Weights of a small image classifier: soap at rate 0.0015.
Rows from block 7 of a small image classifier, named by matrix and row number. Rows with one number within an expert belong to one neuron, the router's apart. Each number is 500 + 25 x the weight over its row's rms, rounded and kept within 0 to 999. All counts start at 0. Numbers have three digits each.
After each expert's rows are labels from the 100 images, of 14848, where the router gives the expert most weight on average: "top examples" is what is common among them; "patch colour" is the nearest of a few named colours to the mean colour under the peak. Only what is clearly more common there than usual is listed. The data: dead-leaves pictures: piles of overlapping shapes. In brackets: how many of the 100.
# router: router (model.blocks.7.mlp.router.weight, 16x96, trained with AdamW), inputs 0-95
# up: expert up (model.blocks.7.mlp.up, 16x96x96), inputs 0-95
# down: expert down (model.blocks.7.mlp.down, 16x96x96, transposed), outputs 0-95

# expert 4
router.4:487517487489531440495517532462482515474510503520502510485527469501514481461504511448471488494528494479473479484538468484520480535539535483488485471495536521506505538467474503512486548499512485483496531497522538513512486541483480452538475474534543511469523491484522510483464473539496497543
up.0:505494499489521503550547480550517499458515486512525453467561531493519506527535524501500486515465460527470513503542445491510517496499488546507499477512510484526499505519493510517548485513528490485528522450528546480499493518504528524502474463546512479470501475507498529471508527494492487476
down.0:508470538481499489513496504507517481483487507449465483491481516499523493512437514513484496513516491553496514493493532548468506493462492538479500515534488466503496482451536541507495483494485479511497487543537449469459526512453503507520516488477506564530458460502513530516505487483483533494
up.1:455518588480510511498506465511559481514542481492495497497503519477481500477451472509465476513481498489490540526523445485501517502458533504485519445517532494497502505522479521517481505485509501439465488496459478486448493526543501469465497497487511496523512481497521508496488496499493505512
down.1:507516547460503500495456516519497466500463533464452525494535499490513487476498501482513529482494471530498533469507512524461480466451461492477489497504552507480479558516431520493508495526506494509444494535509518469471484511509477527487511465515491528512480472474527499496513492520520529511
up.2:486499496504530472504559470521522490510488483460508466487496475510511508494516460495522517443526501507465504484466529518505524527447571457482501478490462528533521489507508493504492513477500518484470511512525502436524484533519494494482464471493485490499480471484496504426491515495482467527
down.2:492493468484501461486472475530516498475510509482477449462482500491494483522467522511473494519496486490474520503464467474484507472473491496472505518485520483473509492547477472534504510497448499500485497530511518481446491552526541526519509506519466533489527493544497473465527496498522581536
top examples: pastel (100); shaded (95); small pieces (65)
patch colour: grey (75)

# expert 8
router.8:494493426471490471502481511452510466486498504460472522484452488507475519515514493516519533487544519487569461471472519469504514482508508484523529540503524474480512514500489476515507549514518509483469516491494486531547540482501520479527524503467522491521491525453467459490500506503477488506
up.0:481503482455487459489483515464495501504516460475537513478486494517469503527460473507474528483504541509513493483484508514505517503539461510501524484491497491570511516504505514507467480507425514522508482528503496456458489496519523508470530479529460491531470507490424479503516538468507514493
down.0:469506479510512516493504497526479489489517514489489503503528519503509485476523492534518526487554515489457499527471485468478541497480540464481497558494487480479518492478500514524499496473555442462507472506496515540486515525509493469492491485513477478460483520535523472443511528542446460528
up.1:503493507512483511510494509477486508531516492524529484437484453498473517503495475450487482526498501479493474488518502494487499481486455439494486511514520554470483497498505489513465490504513474560553498543512504459521487461506468534487487493504548521462482505505439495515447503493529473490
down.1:462456485499484490478450472480529538507532557496521495491493516506485486521460512543481494480518477521485486522505517505459536485526531463523476554501508478525494505506481514511465493493484560478484450502504508512460512496491491552511488505455486469469500486497511498466543464491462493477
up.2:522490514520492542514462563548505546516513483473491454518482499500502508502498479519509483527437561499535497486512520469499470523485535476470460464496490494469517539466547499517512510479493463474506491473537533502493466501520484530485501499512474512492497515510442480475508502514463499498
down.2:547439519485489474505532460490498503491523504471492497525487482472547483531476495521468508553519546515468506533483477531497487473471511477540479515462518502519539489492461491492474526540530499499465501514486466522489527500450482509525503484478509454484489524531497493523467499545527513505
top examples: cool (100)
patch colour: blue (38)

# expert 3
router.3:451524534500533476480507506484500503526506514516526460473469508504536468468453526486489530464511500483513560540480488508454495479519551459496485472510513504522518539467467543477516514504491492547500466524485478504495488477484459447515492505464480509510507525537494468489502509481498478525
up.7:501530506511514535493507491496552503528537524487485482486482506527493441491506506536520525489485476468494503557513487513491489539489493499483483480489495448507550502457529488508487554504494497504509511437489514490564484547521505506459540528482461540500487512485507534494514521489474497535
down.7:483515528495507479518549553494488453478544501493533486515538484480514540500525535465503493480543503505522504514520509518478479494544457455506525534498482469504501479526510449529454498495481474513455494486500502530509471507488514519516519513511508530500471548521539539520545475473486522501
up.8:530487556486526480518518489501537530488522535506489498494505524502543517464530533517457492482578488438508502461484511516519530497530516528502451470458484457508530510507478497509466559528487513502519564516494491507499512504506505487476522487504531511484525513502499474468512485488494498493
down.8:475505506516496483502542495530484542533490523452485490483489482531486522510506515460525508477496527508570510530516463498513494484483496537506527495482524509498504492527490518490541443516486497450462461505491518463529488505497495518509516519505539488567537490546488449502509539488527529486
up.9:508525478517532528475499516529477519522553444456520484536518514483460514493464478497506483504492528477508528455528489481493508490487494514475542528478463468510501487526523518468507474482433476485533469511519469518474524484517478459498503429542484506476502514515498514488524525500497517504
down.9:530487484506519531438499481478526496455505490499500530491531498485447487475498513537513522495507449489499458490477498545462515486537517491533499511474469502479553507479488489475482495510456474465521486493450497506500528488522497458509490483518508512478490562467536488504447501489494462476
top examples: pastel (100)
patch colour: grey (56); pink (41)

# expert 9
router.9:493506510441450493502482529499491466526508499485507522483469519480495523542485525538490522486500472495496496483537508526493507535461481530501468543524530496497468450520528504500488492475494498473448560512509473546468469497504530527528543481458511483496484477524487528521540505483499472527
up.7:535495523484505487492472523517511460538482505491499486475482500490444513536501460519510474462501570481471487487486477503501523562479533510521548492491533505489498506475489570495494501459502534531512492481451514493514530476486537478467480469505473489489482487515520495489534485531529514475
down.7:491498464526466482498474501504518488445495497514461442462492519504506516541513457511490486500492474505515509499523474500532553503487482476557490464470499482520523515511504504474482539554504473481511493539485473483460495518505463496483438494518492459472517516456521507504462493501496520457
up.8:488498528507497489529493529482478492492516498500476499532504502502522535483459482501502527525482492506518482505463537500516483468517460530520463535472503502480516438473486516506489550484502517487507491514515502516493505493518439485526479535529482487526520485434575453514441502529470500506
down.8:452513470485512514463506519464504527515456511505543504502496488474484514529486544515493510431530468483522531461512537473498486511507479545502519458497511520475475514517477502495481466530457492529517526500543483448503507517493511513493505487471499514513538495549476495525554497523539495515
up.9:501497459500524498509531502530515502508504509493483501528506524494550495507519433551459498513498473491446475539513485445505485444528516500472546486522501513482539544490472496526507543512521499506473508486461483480499491457499464463470493477509492516514535516519499501463556502492494502504
down.9:507520533510472487500488513483473464499520519485488462489495487462512466494462503500547513541461506482504509536429499522497500532459493502494463484476482513476468493485531514456513474503511443527513490504509470480517521486523514526511495520535523473459435526492492555494496509463470513484
top examples: vivid (64); small pieces (62); dark (36)
patch colour: green (28)

# expert 6
router.6:493490435448525499510496516473508483506505501456462526517493483515450534478525474545509475462526512494536429493535521484499510465461488537511511539515529501480520518468517489503443500488505514501496457510542518537500480473499525495518525534502516523464498511483497490496501493539495501499
up.0:478486499500521503472524482489451510516482520497506512531484475490492540487519530525542467470471498521484530495467460458476495532480524561529478497439511493537479473503520518470501515477526503534481480527518528521532494479502486500473458527448520445537492476497522487525507482510520518503
down.0:532534440518501515507466513514504525487536454486545507495492518518529498520519486512516491495481517521470485520487525550504539507494471524473545497534498472477527521498457516546505477512480408474510524493481481479497487515530482529498502470533500496501495502506493469459540492479494539502
up.1:488520460496482547492525496467493523486484477508479490504475507462494456475553542484550502522496505488492466584523488485527497506491467481491479518492492510545502559505442512470524496487502503485495488510499536522492532530527500542508486487474534497518507504503525493497506462482558506517
down.1:487492460511488535521483517479487455542526510475513524518513491474456541520467524494508542427494474486482479479502490487515519479511503500536509465539488514529490447503501512507478499512513523531474525478444490540526493505523497495474503496508486513511479501461558471515503488544460482468
up.2:563508514545468506507499478519498504513569524521559507506524512530549438490527484451526515482495486493489495547502493498490508508500508503506482514476497473509533522533498513484544495510522493483518508531465485544458545500522486513500461500503536491510503518484461516467503504500519523543
down.2:498502496509501549487499502479508526486481496499480516497550472461521514559489502516526504500470451514491515500517514527524461531449501473521451459501512509504555500456509465508490502471502493477493561463494521464496521496461486497488529453478510509499491522492536473485445473472518491492
top examples: warm (96)
patch colour: brown (79)

# expert 0
router.0:506505468460492474493508524460488516491511499495476531517452473493465523484539487498506502482513477511565439465529522480508524503500504489500479580518504485461521500509510486496484535513509497467486507509486499558498521509504524457573492497502473499506515549492489515521510496536467510479
up.7:500523504529487455531514493510460506511498502498525540488503472532518533490495524502499504537511477551525445518483518501513494469507512474483523505488474486450515545478502485489500569571493488487527464535525488544529498522478532475528446541506514497500512521499514494520473513500509503532
down.7:476475505504495470478513500469527500542508489473468519534513502458478480496524522500499494509519474521497550512493492500481464494524473572495529510508523526505494461516507511514507441508529502489475539539436524459493502533524482493496539474517470522520524501480518474486487524548528529461
up.8:500500489487530466470499509469511499448501481544461491459511537493529490498546515553504476533511469547532489485502505498520536524481495500507532530497498496517486474504524502502531518506461442494466519551478523524507497520497453515514510447480498484504452530495453487523498520494473519477
down.8:508474506527461478485508486529526503446468503463535479496466473547480489529479498493481523536464487524533489527469545467466507511511491525522542512504500458501483510533515470541542513475488522507498442492528512496542527519495497535512530487488490535536532539511530503499499514514490523518
up.9:479483465518516485474506519520493549531469538503509504469503496489522515519525504496482498463512551491512482459466538475479440475485558502512499501465504506505505469548501471466480488508482500503535484477511557451466486477471513492524484504495478468532486525507491471457471517484493459483
down.9:489495531490505517512473526474501524518556496488499560468499504520501545487474460474489515485488476481495473527522458472511502505526507494514461476495512514485545490461493508496541491490456523487498516502473480478528505511483508495478439496530517514449500442491490548517484523461496551462
top examples: earthy (97)
patch colour: brown (70)

# expert 7
router.7:521526480506507523492467554476506520460486510498538509496475459509469472502525476457537481551480527480495529525447490509494520529508466526479497535473468528539493487505474486493466530526489480476499468485494517498470551505481507509529479529503506529500514498482479510487465441525492537463
up.7:537467496487492506436477506473506468448544533492544508471501486502507467545517556496445501494507480497504504531474505510510503482519533478525502441489475489525499524513510469509507512463491460479473493529499555491489511493504492494510548519472491467508523481490499502501490527498565493479
down.7:508472489516546454518512523498501464541534498485531529497503495467494481513493490525515496513494460448479538530556503542475483498482473526501491446533485528529520487508481481498491445502505520489498508461452479500516511492520471511508494517500507515543432470489465550498483498495498497522
up.8:498490495500481482507502541474470514505538516529458503481500494517516532468500500454403459428486547495471496513484493504484498499515496518511537503536508453511512478512466502515491497502508477463495485519517501491515480525501505520434452502531499511497482462461501500518477475509515486481
down.8:517470518477462505507507461491478499489535434522534466524528514504532509466512503502503499507486495512493495518518539485535478541537503555511458486484515506482491583473474459509494518478492502505529510447516502497518486476533496535495478503522495483533462513489498474534487463468494521529
up.9:541506496569505552466524501513509497452539528546533491468531514481484501547503502479490487506537521506498504506459505455533485513507506520507500491482463533494456499551541526510479482516498478476500484496508485468527534502455491554507498549514479490508527470507521491496498509472514508480
down.9:493532515502516478506502521481494501512498504482494505503498520487484505514497486486517475523462479471474476502504448540523481543437464543481523506498506553531510538477511494527497521512493488442494508465499514453525505573511513554455436512489483496501526496479476469484525493511505505511
top examples: warm (100); shaded (81)
patch colour: brown (83)

# expert 5
router.5:520492433446519496485478531496484473488484503496472559503468499500465547515554490495529519504514527492511487485539516493501503465487481507524516541536505502500520484498461477507467520536513530472466491501505544527497516458506529504499508503452524520523510538488497490511478479545496490442
up.0:518531503480512501474445513525567541497477492476511493537534471453543490493488465466521499500485476476481472511518499457502547492534506495521529471522525483530506515532510482500525535477472495497547479529516523491510490507489484534459505541462480498529533491494476509479492488524541473519
down.0:516445491485509509498524532487462443514513463551477501545470508562501495497525527459529512548491495537533531527470498480508520535494505539512485525541485490484482523497498501459496538476544511480483472449488474512510522524497538518502515509508536472503490515485499492517478514491494528508
up.1:484437459486510498451483495477584465462525505526516511530510483487513551473490489518490505522529516500530526464494525443511514483496495506529494542516479498515524537462521492498508486502495508523501479483503513501523524491474452490482492526529461488545484482504488532534487467518480491522
down.1:496492513498477447504498528500463496507503491479466472512483544553493485558526479484567515490492489512533500534472502494507503512532523524449486514506474543496458515496493451483496512521480453524480495512540484481514486454541562514480503541511507501498501522499503505496500449514507513494
up.2:492462534500474491502482509467519528534552515537539505489478505535543505490459505477507497496512513504534490556500533476513486496503526547478524487499518502502481516504477455487510558505511474484451532530496492508524461490448505528513521444523478543491516510513524507483466487507502471466
down.2:525531525469459532465500509503470478489477548484499521499546478522491505493527497451491560543503479488505542466511506510509467439511465474509498507488504481472519502488495525476524474503481539498503527475516530469460534493538503504466464552470519501525479522485488477487483497472525496507
top examples: warm (100); shaded (98); small pieces (64)
patch colour: brown (91)

# expert 12
router.12:491500491544502514449474477496489457478515490538496499476516527510516457525474528494529480506482496537531481467461554495494471522522545513504495483508519514504502484532503492481507505548520517480535503499527533473494484463488492511497443471535505488490482483504554483472465485436457510512
up.0:532465488475475529488506501511523489537480494484541507502496480522528506509469507490509530528507432517538523521484464514493492487475454518469488528465456532513510516518543520519468484480508442509527525519539462490550539528493484505463456508525532511520526493495496516493474493472501513473
down.0:522467455561529482476497493499513539501488508558518517491504453504432515492482505533484503468463485486485498517516496487519476499487553476454504532509486500513445504458486479524532537488525477512518482470500475495499494529517491483533482537502479522483494466505519530498531524497550491494
up.1:527500457502509496534517469535502524484478540506508490524520512530487483495445461474480501523471505491483478534479466502474493501483526480508464496447511478510482481522503503532518499497466531541509530472517466499474491479496493522480506481472514529404461537480483474497483508530462506521
down.1:482402500510486513512488477496474510470487485480479489463461508495460505519529524555506452483480520514497574493519473457499543487511468495473465489488477500507495466516486506504489500535468505502494467527508479478523494472486537508510497471512498477540475485500531487471499471502526495472
up.2:528496492519507490476487518511520452518555519495521516519496499517491499458498482509515484482526470489500523495560462544457479486522494493434466512545507471520462517470518489461520518508505538515469502447524509509555491519481524466458527517506482482539493510491514534496514520495498531506
down.2:459505491498473507486479486530521505506488515510524533445500544444499465527541505498476501514480502535465504534479521532557509471490504450504491506493523491501503485506498532443545521493535455496506522501448472530474522494525487494490512459500486503503496519474499498522511468481493467559
top examples: pastel (99); shaded (98)
patch colour: grey (80)

# expert 11
router.11:525496514454465505526476469526509510541511495487510474504514533496535568480533492511495509458479556486456486557537498488509483485482503512500511513508468490497483509491537523519518488457514510467455496506481481494542485521494502528453517514480492514542481482492471482488555490533510492456
up.0:471470495498519465489486545497512507534493527525501512479471505498463515535508484474519490554545524487531523504483504524520513516518534515500520468491542494457466469489470503472466486531478476478526453486484463509496503423498447511531547491498523459518478466502510498498505523515498517501
down.0:514495509534479524488487502504459506446499527526464478487540477513484521467481478504462469446484493500495496428500511476470516547495482477506471523546454477527536486499499494473538521467484491526458550488506531501476483502511461492484521491463529480509470489510508501492514489537487472508
up.1:460470480478479515496525507476487488490548501479489539546486482456483477473503514520550476476491498483533488547504498480542485492521510475503476515504477495499523524520502505492485511516499488521519476503435522533531460485529502511490544503474570518473477506548467541519521530494476527508
down.1:496453528486435470514484503523486485532528529500525466458489538533528485489476477470480497535478535466531552505489465483530481516473482502464477484466498450518539487533520554472491541485463509482494499493529495498499503467521463519504522494529484509529483496488507522519477494506490503516
up.2:498502472558515500476505480468463447495494528474514516495518503467546500501522493508461476522508489472502502472509497522530525532467524528523511496529489546484542493537490537499463464527486500472498465534512555498533488473512474459544483497490484462516541485514503493512468531478514533503
down.2:508486496505469532466515496545486488500541499518493491534487491519460501480495485495503466565517496487473485474489470483502497499471489465515473490492516486515506469515522500462469484520489443503489529488462512530492473524525529518467500489523519415528527502513482523466483491439475546502
top examples: dark (100)
patch colour: black (63)

# expert 13
router.13:498499511528497538513537527471511482484473464502479534523520493477508470536473491517479473487517539512521449466491521473534502487502519520484499517493562489506531485524546447496534490544538501506521560499529510515510504496528489526479501537501519485534520496454505525495515463473534525528
up.7:511508460487532450523494497501448474511483513496531502489499491514498454491492523510456545458476497485478490489475437516497497501458507521520502512505461485523448463516501467476484515416479494502499536529498513459490488503502484509453467499527491478507508538531457510514495514509485488495
down.7:479493473538518498453473502486498499506469499499532494471515510495474526506496497459503435495490509510464499516515499511492500509466481507556530509518547493534475497513484495451481459502486485485544432486516509482523494463495507458476495518483520507513471492495460497451489498435489449513
up.8:516503513484507515450488476506433490519493397490495528444462495513506476506473481496493524448487508502487513489508498546456498484452499479503541493524495507497467459491512481495488481495490483496517534546508523501520498509431507503498510490523526490495489505517506473505498521474475474513
down.8:460516510536505528495483506490461472527486384520502493515515517498521452467476501513478467500523509490500483479498498521468470497505457507485527499550515485506499483489473538493477491523500505483531482513491489494486500492413518527471528514478481505495522490505538517492526527509487513515
up.9:487518458481530505511507463488500490548512491489486470487522524487526479484523520459531523507501484516516463461496486548477497513487517536514523543548504542487482464496560525510487512460497459526523542500528521523541488518509511455507505460527485527486509471503532501523471473464501529494
down.9:442536501499455521504484465466460469488488505504500464520518491454534494479501481485502473528454549553519490532481468491505530489482482507501481517513463537491474559482492516506482465541473485500506513481528495536510522529493498504541483458466487512538488483487485521482506467488508485527
top examples: grey (100)
patch colour: grey (78)

# expert 1
router.1:488476513544528537495523473546495537503513504512505470508530476515477495472529472510526487555467454534516538493501511510479521533495452494502518476488450484525511479512477501504485470493482484505554470508471491464467500523503482510485521465541467479471477522533516528515461539480472520487
up.7:487532489509529521458540496519508477476500490550457494499473496483472492482539514533535483478478458518517479540564465484510502473513492474531511492531514469497502487499525519459537495489508532428512477519503526508525483497475508455501519502495530465492549505491498460473502523516494528485
down.7:503495491529446488476501503478512527529523457494488504534531522527502469515494494457498495482527495499554514520524493484522482512555512524544520479556520508475512463535526488461477510517462516475528472507508559498501484500453502507470462463486482518510490505495464541495507477549510490504
up.8:526506488567504502482506461516466499470511525542514481490519475501504431484495462466481519474499527517530516497518441454512503505521507476477511487508514521468493498521569470519529495511491456477538498476495516494484462505507466493472490480528453464519525466476507521506497500494481500473
down.8:503436479496469552503542466506498465501510534484497519514444485527486485489525462479488486454509507482501463522509468510485498524497522494472511515526497511508527521552519486500522493521450447499502523459494527514510499513563516459506502538519480479438497509511515505502507504467486515482
up.9:525521459559542453475492489513526521469480525520512571490514521472492488474525523476521499522462532527472482457469527503490485486513492492514474482487456522478516489495470493511479498508516512521550512503463517475486500488469537472521502504514501520469473501511497516577471485522497489490
down.9:466571517530509514461514493502515537502498531480508541498495490522484503491499500520550540521506476463514515468536507526504549497501439524543522493476484526495513500489430482519495522506520504500496553531513505472488499502468511493520507471499503497490467504462471475491519546546520499481
top examples: earthy (100)
patch colour: brown (78)

# expert 15
router.15:503487432458498482481491481464501476462511495478468552508424486502476543511527517517497485507507526505552480460512524527491517484512501491502485575513527501448530493491503488509455533521513496503497524509506512523514548494502542469521485503473509487511498501498527482492508492540496517471
up.0:508484523534537472461528498549496539516493486524502509449528483507530467498479511490494487527513523488432493510465504475500482565539483541493523484513489498522465526476503454479503497461481488561458506500487511501478485524516516524501521487507510454504489527448502525486499478503494499527
down.0:482530485536496517519493545464486479486547498485525480490519508454465538499478470471437506536519514482522511523509417552482469510481522447471498473492511520519487500502500464454542509511503495452509511510496501475516497506538495508504499499503489486471523476523481500519508539522505492480
up.1:501463539486511502507527470501474491504486490537570533529534519474515486497433463469506567531489516530496520536510526485483511538524486477532522500538521527490517556504510497511534497492498485471497486519505478496545492515507492517507496469535491498483464533474500467457472503484484496501
down.1:485458507497488540473505570516516527553507471496481463530499490537498472488549545509468543505457499506468497495487456509511512512500501491491476505510485505530468507477507553463458488471481472448483505484532548479499481500474494522458513521499474459496505515518500509500512473488508505526
up.2:504503497532552466492475504540474482499528510479538533504504533457510460492519470495496484486497496438501500476535474506487469537510507480478512503496482478497524519527460529483485489543514516508526490473503474512502516510486465497490510485540484524541472531444535557468483557483505482518
down.2:463514481494548512524476486491511477544510480547546490497533487501493541491510475489539491492480485465552517533492508502471499472496482496496501479508486477538453489468461480453461518508498508474511507573510514517499501505459544530512507485492517501524482511543485522491530481490451490539
top examples: shaded (88); cool (85)
patch colour: green (30)

# expert 10
router.10:507500467424479434519491545478501480465508489494499550485509505488533523516536547478508478476479482522519488496536522479522511474508494515515459538527548495514456498507468488493494544497498501485513524512542537525495505481487556451522503510506534514496490483482538493506489503514503472489
up.0:533496561472502470511496485536482485478516473485477502476503464488557520488538518495538525499483475460461494474522454508524508537488511534518544507486511483543498512507507484498472498464508474480515476523540510507511504494527518482493489536533476436498472538512510467476519491485478450479
down.0:470451491526540501498501473505508545450510478541514488516505526483453491475553523453491474461507519483501505529508510512455470482484492497500527525484487448509462497521481515478538485505521503479490507505453518505544539470485491517501509482512460529540490475527502529509538533511507538493
up.1:447446462511516548472491507485520489543470506471547524477540534500480492530502446520506474514495471538518502498467476509437518549501502473503531490473494520511515507545476487505500475515516500538502510441498535502500513510476491483537490476514518528478507500491464489495514536490481505505
down.1:536511549522484504517500507490450508498471549488492533498488505515527526480525522474504491509467478513542494528510536457517511520468503540501474501489470490522547455454484498473500482500475481481522482531476501498551518511497490543495430511489467463505519507502518519526518529487455468488
up.2:498447429471514445493534514495490491470475483510482503512447459503498498492560470462500468505494483525519510503512490478508486525489504538467436473514495463473474519466515486480519500488506500494473502486511513489501526505499499503504484487450474492517560492476527526497515481524477448507
down.2:467506486471508443510444471517511441535510471490487526535496463468454505500497474530499520452556526500477492459458517501480519495525472476527508538484488509531480482459470486518481490496508528518518536505482483477500519515493489506510488518472473514553532523510486504516505528520480513471
top examples: vivid (75); small pieces (64)
patch colour: purple (29)

# expert 14
router.14:514508472503480482498506514447476543473504516489502518506467475479494492471472518507475484470522441478539434482527469518525499470513507488475485532504531503456495497516514455492488531510503501517490512513527466533525559512511483472550505499482525534479509538511485481469498457486450501493
up.7:509469475506496523458501485537463499518511510480529506508523519443494482509467484505485523506493528502496487450478487467481497477522528499532475477500481543468488481543513521512525493524493523519494524487523503435544450510503493520524508537501479477507513449549493515478533494462501563485
down.7:511474538510500500493489461560475454508500511452456474514503461535504501487539519506483492529529484498466467500434440504492478514497456503485510489484513489492470518477493507487507447468505464501515482500520475499491470492493481553477450519516496470509496495519503509530484479494521526548
up.8:494543451530502477506511488511532502449517542478534505491510483544539522522498498488531468504468499516491515485515504527521501517481483433493494549508523519502495486549483541516448525552523484503482516524537487494537547475494529479504525479483471502471464527503515493486516528524498515487
down.8:532473522552505510478485450479468526484510517507501504491495495509477466537506513489506538467534504537509526482506566504496515532537503528520521494496510486459491505502489466545473510505520523548553537519486493536531490465500490520529487545513492502516510500497454518487491500533494496434
up.9:518487534514518482521452499506482482486533481471527451541533467532488473474490458491516462491484530500481468520511449524493543542531470489470500511503507489511503490481497483515510519467422531518499543497495529467529527506517496508517495487482528504457517551478490478525504519514520523496
down.9:543499501531481538525485528494503549502478516430545505514519519494528554511523503479473463482509482505507532541476452502482472536529463531501498493480517500483498464502501484489488522458502520519536500462503487480546503499485508496527522464502484500490461488471486516500505534520466557480
top examples: cool (93)
patch colour: grey (46)